{"encoder_arch": "mobilenet_v2", "model": "contrastive image-text model", "dataset": "larger renderings of crowded toy scenes", "train_examples": 22605, "image_size": 64, "crop_scale_min": 0.8, "horizontal_flip": false, "translate": 0.06, "color_jitter": 0.2, "cutout": 0.4, "tokenizer": "word", "vocab_size": 62, "loss": "softmax", "embed_dim": 256, "encoder_norm": "groupnorm", "encoder_activation": "relu6", "encoder_weight_standardization": true, "encoder_depths": [3, 3, 3], "encoder_kernel_size": 3, "encoder_stem": "single", "encoder_expansion": 4, "encoder_widths": [24, 48, 96], "text_encoder_causal": false, "text_encoder_width": 128, "text_encoder_layers": 8, "text_encoder_norm": "rmsnorm", "text_encoder_norm_position": "pre", "text_encoder_activation": "swiglu", "text_encoder_mlp_ratio": 3, "text_encoder_head_dim": 64, "text_encoder_fused_qkv": false, "text_encoder_bias": "none", "text_encoder_qk_norm": false, "text_encoder_parallel_block": false, "text_encoder_inner_norm": false, "text_encoder_drop_path": 0.1, "text_encoder_positions": "learned", "init": "torch_default", "residual_init": "zero_last", "optimizer": "muon", "muon_scale": "match_rms_adamw", "learning_rate": 0.0042, "momentum": 0.9, "nesterov": true, "orthogonalizer": "newton_schulz_5", "adamw_lr_other_params": 0.002, "max_grad_norm": 0.5, "max_steps": 7600, "batch_size": 256, "epochs": 86.1, "lr_schedule": "linear", "final_lr_fraction": 0.05, "warmup_steps": 220, "weight_decay": 0.2, "adamw_weight_decay_other_params": 0.05}
Rows from block 4 of the image encoder, named by matrix and row number. Each number is 128 + 24 x the weight over its row's rms, rounded and kept within 0 to 255. All counts start at 0. Numbers have three digits each. After the name is the row's rms in percent of the matrix's.
# convs0: expand pointwise conv (encoder.blocks.4.convs.0.weight, 192x48x1x1, standardized in use), inputs 0-47
convs0.34 043:098150143143155117153139109113136102134134113187097157099132110113144104138151136117152142101132125144112149155114080100198121141084127115106127
convs0.35 116:168070149146105110091127120147107099114140109140131131108123143160113088109124126156128125136126177152184129127137092168140093132117143151098122
convs0.36 097:121119136123121107118124130107123093154163087124147141117140182131123151084138056114132148096128102101129139109131116166116169169140147124157127
convs0.37 094:125134100113120120123101127129096138130114106139095144163153122116139135168076125108124123115114195123094140113107140151156118160176150086119167
convs0.38 088:154132195149090163117076095102149127097142101104143118130179107125141135151138145112108152100120119134135144148147106122123084143138151125101113
convs0.39 100:098132157164088100121143115113160151107155109125136112150091089136128157117188126113106108146123102119138121124128099091124157123108143189136142
convs0.40 099:109177138146160125117134099145101093139137159125141138170138109129111151121087146136119079136114169126106117134149113144160098087175130141091114
convs0.41 113:086123121123139184135111108169149085135157191130108094107143133112104154114118143144138128132113145135128151109101104178106154108107124128125092
convs0.42 122:145143089099141113114122128135077114181117140147128153109164168127173158096119163093111111105122106121117132132102130168113127156143140140136084
convs0.43 114:114149128112100116126110141129121156105128179177102105128146168117103118116159130135157188156092105101149120131130120170093129122121127104144087
convs0.44 110:161158142162150132097104151148146087141153127160094122129145134092148116109140159128089118103154110130113065119155104139114161092126119145119102
convs0.45 108:127104128092142155156159122100136127144160116096155119144120170155103145124145128113149148125112097113138176135146160097123136137100082102075096
convs0.46 097:143138135128134108126107136142124139159092129149119159128150168123104137121096125168117068134155106192117116143167166148095102128106105108117100
convs0.47 115:133097084129103114107092098116119126151160136172130131141092105132179145134096134163166143103092171088148149104120129129121136111143158143135136
convs0.48 097:110166152114115158157147094162116160136142147121115116112176144133086090136118125151153128143105108098106162117124121076168090136139140119118100
convs0.49 085:159120127122124142111144127154122186149097099131102104123154151090162121103119121159124095145098098130091165122127135098124176146092108133160148
convs0.50 121:128147153130119158083104121116127118137107123132155132151167124130109116126100190186127122128163129154101118134096118142094116064150109108142129
convs0.51 096:151150202072148161120138138116090117123143165118145129097106130128110145117113122114107138142133113115160170133130113156105096084151102115128134
convs0.52 092:132109128091135156118134079132126150113122146138105151137108123138139167093150106109127114164064116096158133123102131127149117119149158175174099
convs0.53 102:082169183140124131145117139125113121133173062158121118092166115108101124163106123112106120127106116123140099134156118132161148136140134122152098
convs0.54 093:141162111154119126101186136182119104169115126121157109140146111114156166156142113118075085095118128091110133128112147133127109135130112151109128
convs0.55 086:085114110130137120141126170126069145134110123145110108122153152120129166141135144097197156144127116118141146103102110164111109141162114082123129
convs0.56 106:107150157119097106127099108164111119154152105092119119152134119142133124127161114172116137129137143117091143121160097145120125157150085175065137
convs0.57 103:108137146135081122094158086120131124139103128156144157128137118158124162161149114110145137137126138080100137147061105128144090137156166114146135
convs0.58 080:118114121122176120139153122141187087067144112161149137113145113123123100160135110128105156125121114123168105128122172083136100140112121127155111
convs0.59 118:145110097101097133148085106111111114156128075106145192116159125138141131134107122151093118120124148156131147148112131136133174160137132137082156
convs0.60 105:143086143120103126122106088127163154146129103120165135132150106149144115118122173116112135129116138129136086122132150103148134077124144208127096
convs0.61 109:126141140095179121144173130103109099104126167118171103093128096145152159144135106150133109124111150114157097123151093092168109110132146128113110
convs0.62 085:179133116122115128179149133125139153101123094123100122153199139146127123095127100132153143150102122134127113094139145130123085098105109147160094
convs0.63 094:123125136134125135119146119136142123127112116099108123116125104134145150125169107122110172081145087108158120196119126159142075137127183137087128
convs0.64 073:148089141093114131130090152101138121101177124126163152191132115081112123165104147114123142114126146119086109157133151149153102134130140126101137
convs0.65 117:123111146083120139113120131140165139135152144101149131121124177119146129084086099153142139132078119093131093160160144146103163138123086159127119
convs0.66 085:138177117152146139158144116127167139121154140104111165093126126133122113082110075111108140113106160121140138121108089150166170108142085124110131
convs0.67 107:122097162118113119147100163142112150122103131158117098124136126108103094112121114159166124124137075133091166173141140123168105100136120131136180
convs0.68 104:141141100128145165136157150120143152130081122064107139088136111133113126106132096130138160099125125118155102163097136166102119128175135162125103
convs0.69 095:121135138097133130119127154091100117118120107113103113114080118164160109139108107170194124143117100139129140153150150148091077143138156152133144
convs0.70 101:135128149099134120143100148119153105140128125084127146098090132125116133096134142125128158140145139127152159151191076143119109131086145088089163
convs0.71 096:141115116122148099141143137126124137107109140070150136113158065115101122130168124143130133171099091131159073119115129114151110150146155144138164
convs0.72 115:150135124123163167109117166124112115156131128145116175094094148134112109105167131115118129127156105164105129141174076142128131111092112101091150
convs0.73 106:157127144133137112145105177101099131138093127118102131158135124154172114149080129111102105169092155113089093125125151118114135160147112138114170
convs0.74 097:106128135120142085144160134080101119151118130136123161115153081137147131139138099147151110115111143107164099122116112127087127111142161204148128
convs0.75 085:132131099110160140137127140117096160141114135068108140083139144115166137099160100150139125097152114135154079148106130158131141125154128178141100
convs0.76 099:117155070139138142086093132137087169130110136137093164122113102122117109090159139127141102166120117154128124155102130161152106170142153141122124
convs0.77 090:138141088100160076100148151122108093131126135120095166124137126154092112127137104127172112118162110139152108153132146139144137096153167135156085
convs0.78 108:139199143118124171186118161142128164124130084138134097150130130120140126109129147135118116123091104157166113093109108101117122096111132105111128
convs0.79 073:107146157141128144100144119117120115088156111169131130120150127089167097121142134184126122123124104058183112131120120147105123135115150104147110
convs0.80 088:152117117094102155171109137131141114157127123131109121192168096148172162097138062105116139127127141128112135125137126105120107089112144141128116
convs0.81 100:137142101118141154133142156137144166150084150059108135110136092130095112111115135109141140124108104161156124163097108181126104150151138148112122
convs0.82 105:121151150141129079108154156098164133167112166093142104100161138084125109145102153146144138122113095095122160134157131122129124117104110104125173
convs0.83 098:145131096128154066094130117129143173104147139134147145100136086102110107133093110118162144135077115128153159163134100140144145140173125125139133
convs0.84 092:121169098123134097145179140132155096127134116115160160079150108134115072135124113119132109128125171146130136065128163151110117141111119142137141
convs0.85 088:116098131115103112163107099122104109148130116080156147124169121145115086117132158122109134104141124127121124110174160122123171108190099138143162
convs0.86 086:110115135160149125162130137107121121110137156154092113180141141138103149093113122111098126125139115141128158117159089164106099107194092104136146
convs0.87 096:136123145129160117108140145108148099137155104138143101085106158153121139133084134154110142086176142160089110117164131108126101148090169106115131
convs0.88 093:132122091166097121129126145129160137114100153165140103157157172121155115134090115089107121124133125172110093102147167150095152117112092149123133
convs0.89 079:146119102099125158126134110122100164106109106127154175113095172130105077135163133148149143134142120125106151136159135142134117069160115099156143
convs0.90 091:157111098100140074165088121157099129179099104114104165108101161153176127105123146135145153133129148131160128126103111118108139139104122140142126
convs0.91 083:150124113116169155096153098125149129110145108111119114142161120142174119138123159133091179119126073121127122156154174147108114118133083114123098
convs0.92 096:095129139105153126138119130137109112126174121105145141103075164116086144104198139100142089105144125155166141108103124108121149116140131151143145
convs0.93 086:130139141114119144107090155088104119150125116127130113136085156100110105117128122134158156115172131140153154104138117142083140186121157073128156
convs0.94 122:103119105122080124140126140128105137136158104112151122126143118115105127120143124180096129151137129084158152131129119109126138112104143215171104
convs0.95 091:131137150147104133169124098146119119147143092121150136113085145114115100114156136152097153122114109154091116135141180162114121075155128146151081
convs0.96 110:118120092118136055139095149143134151140098107120134135171138113148136142165147129136160176152123109121166125154112132141115104078138109102143102
convs0.97 136:119119108118143155106129136150200110100134114159149086144113124125124092162092158137113162099152101158124128162120112134138128129106135079109156
convs0.98 097:160127114115147153120112107091142167145132129090133107165124128112143115132130189106117153144096136173131180140115114126126102085099112149092116
convs0.99 117:111113126089151151129183112124137129088122125165145138110119129133131116150125095172188122113139178150132113092094129116135085142092141117124113
convs0.100 142:151109097154149140150148129127145137152108121171138200111109162134119131120129119098098065154116107148101114125115161127150089103118114109128140
convs0.101 108:159099116139146136169177112106121121104140154152149175088102100124129088121134133105146148150130140104168093104152134096126121149096103154118105
convs0.102 127:128160158097127138172124125096148134124139193099077110116116124172088116132101138144126138151117163096124147153124104107152120143135120121114086
convs0.103 099:125135185167104088149117140118145096113118122177150160109113159140096098106148102129120114085144125134128137107168168130093147155109135120121138
convs0.104 136:125130118145107125189105120129127115148120122082135135098098141097085142118083125177120109117156146121133146148129173154145155109148081139107148
convs0.105 090:124097093122132122128146074168126159144139119160144103125164119172139129158110147108097106147119081147113128144129159125148161150119086093107108
convs0.106 113:143135075136159107126097146111112117120184129128139143106164123145157106073138112117134132123114143120144163114126081145134103154154095097167144
convs0.107 104:109090152147148143103149101114149153122157119159147145111138153091130079144106152129112087125088098177102121119150144121164148137115157098111143
convs0.108 082:150138093104147135149081167142098125114159160125095152130109117141147135080155153129110094115162149121167096137091105142150141107114095134126153
convs0.109 069:149098156153138098108083168117117107146137145156151122107123101075157134130150110125143147122142144132116159140135092085083149151091137160126152
convs0.110 097:123136094130071161108125143142102096109142087135094090115171140162134115142118091150123103164135153146101143128150126125112159128157128106152165
convs0.111 111:114111122107103127121158126094122117151127077127117114129115135127112107110141110167157133103147135134178181095139147115103107166121158120196129
convs0.112 096:134149094114096155126110116127064098141157081124106159152154146126116172142132102099128134129124137116123138140163130141123150168153097088121163
convs0.113 104:108144105153071135106123137143138144153142066128184129133124104180107138145139160157148090091133113106099105146138106124145127141113117136142138
convs0.114 109:101136145100143145168129105140119064153101125117131152165113135177131124110117114117151149094124109137128111125098127107100129132092144156170181
convs0.115 106:158126162140050112077124136153117146116127105103135076145115129123129159121145128121105143117136132109121118188150148130142164119132123151141094
convs0.116 084:114121087171110124110147153108137147152159143130152105116122098122134117094115153163088114151145126180172101151128115118135137117139122071091135
convs0.117 111:090119093106108144110130116128136147141174171105170097149139126147134098130141145137113138168110128153161121131105106180114080128086114145102127
convs0.118 079:136105097101131155147131136114092128130104134159073097133171138111135143154100127141157149141140132130159133126126157178131112149087075087116118
convs0.119 138:154134105119094122141127122129129106105145119158107133127102179079200104105153120168147119126126124116088105136104143159143126088152129136150147
convs0.120 114:129136150140091133138126114095106139141165119136131159168120107144189131142139152112129143088108104123116100134111093127129129086095140195110107
convs0.121 093:108131147072117165077078112105116132122136170155126169103130131111098101133129128137132142191108140178116145125100126141144128134123139112125131
convs0.122 112:123111100138139123163139103145144101115096159141140119080150130090154112176154103135166168137136130157108122064133134115110130141105131140156099
convs0.123 098:120135114124103094099119093116118139172112126141137125132146153178170118118098132146113147129129172121189123090103101156120133118077123143143153
convs0.124 121:122106110094107116142167181121093131139136123157111119130158130133109126162101118134138127128140154087126172105141134172132087146134090073133156
convs0.125 073:092097080097124153116111119161108101104117131144120141125137138136133093137146116126148102106124171088117170162111180120155140120131153130181127
convs0.126 095:128116095128192120086125146161086149108127109141118139156127157130167129093088117139149111126105150096115123135127186147150094153134120111133121
convs0.127 074:142086112108170159142108141121092130167130100097108142128149147130126106125073111132136130138161146106124153079131139138150105171153126087126163
convs0.128 090:116107106159127112124166145054122118122145187101146114137149129139144167104123102138106097141108146117137103167132169120131125108131123093163127
convs0.129 090:144102124101116155104138140184135095111131104110139154115095115105112124136117112142117154182098156169128138108183154144105098134091118129153130
convs0.130 070:142099109096126119168110113157162094112133161184119074147118143113149081108102106131151107121138112115113163142153133135147161136105116111142154
convs0.131 111:154149126127104104099123136140160125144113146167113098121151139124130132155103149130093123113172098162085078089168175141131120127092112144139124
convs0.132 097:132127144141078126139109121117097123100131137167124167182165127144147156098100115136118127128120176088106151119110124128152125167087118084128147
convs0.133 105:156118098099129108122151110123146113133131150161145179083101160126143098146135117114145166129127151148150087130136135101131069122119170089128107
convs0.134 099:105107098122159136117149125104122167136156141153135153156115117114155169102112146127130109116105146110122117141137074086175064111146116156122143
convs0.135 088:109121140141100090131106120134164141157121144137119138145130129126131154116177154117133164076124109107163143114124080111165154146089065135128126
convs0.136 083:152104161157155134136134107092107106138128122125148175131134078137118158127154121101103185162127095121177116137121136092127133121102085114134141
convs0.137 096:128091151132152076140073177115136126138137124140073103144106104110115118107130192129127144098141145147155129116142136138094137157118142147116140
convs0.138 094:169115120135129166135118116103106119145119065131147183141129121137137139123110149114113149122143167095101117137144193148119120109122079110135103
convs0.139 113:148122127090115137169084147144156094154104112138130116184141127173141143117169133133123153105136143094152086073127105105122139122117105130118132
convs0.140 092:101152111174094124079136116126117115147111110129122134130094127160072130122170112115121080173127111153132122169140136152112139132172124111131158
convs0.141 071:170091130103118160092127107117132163113136133170177141138138128123127154135115089108140153150067118117102134121088148137123116096118120175111140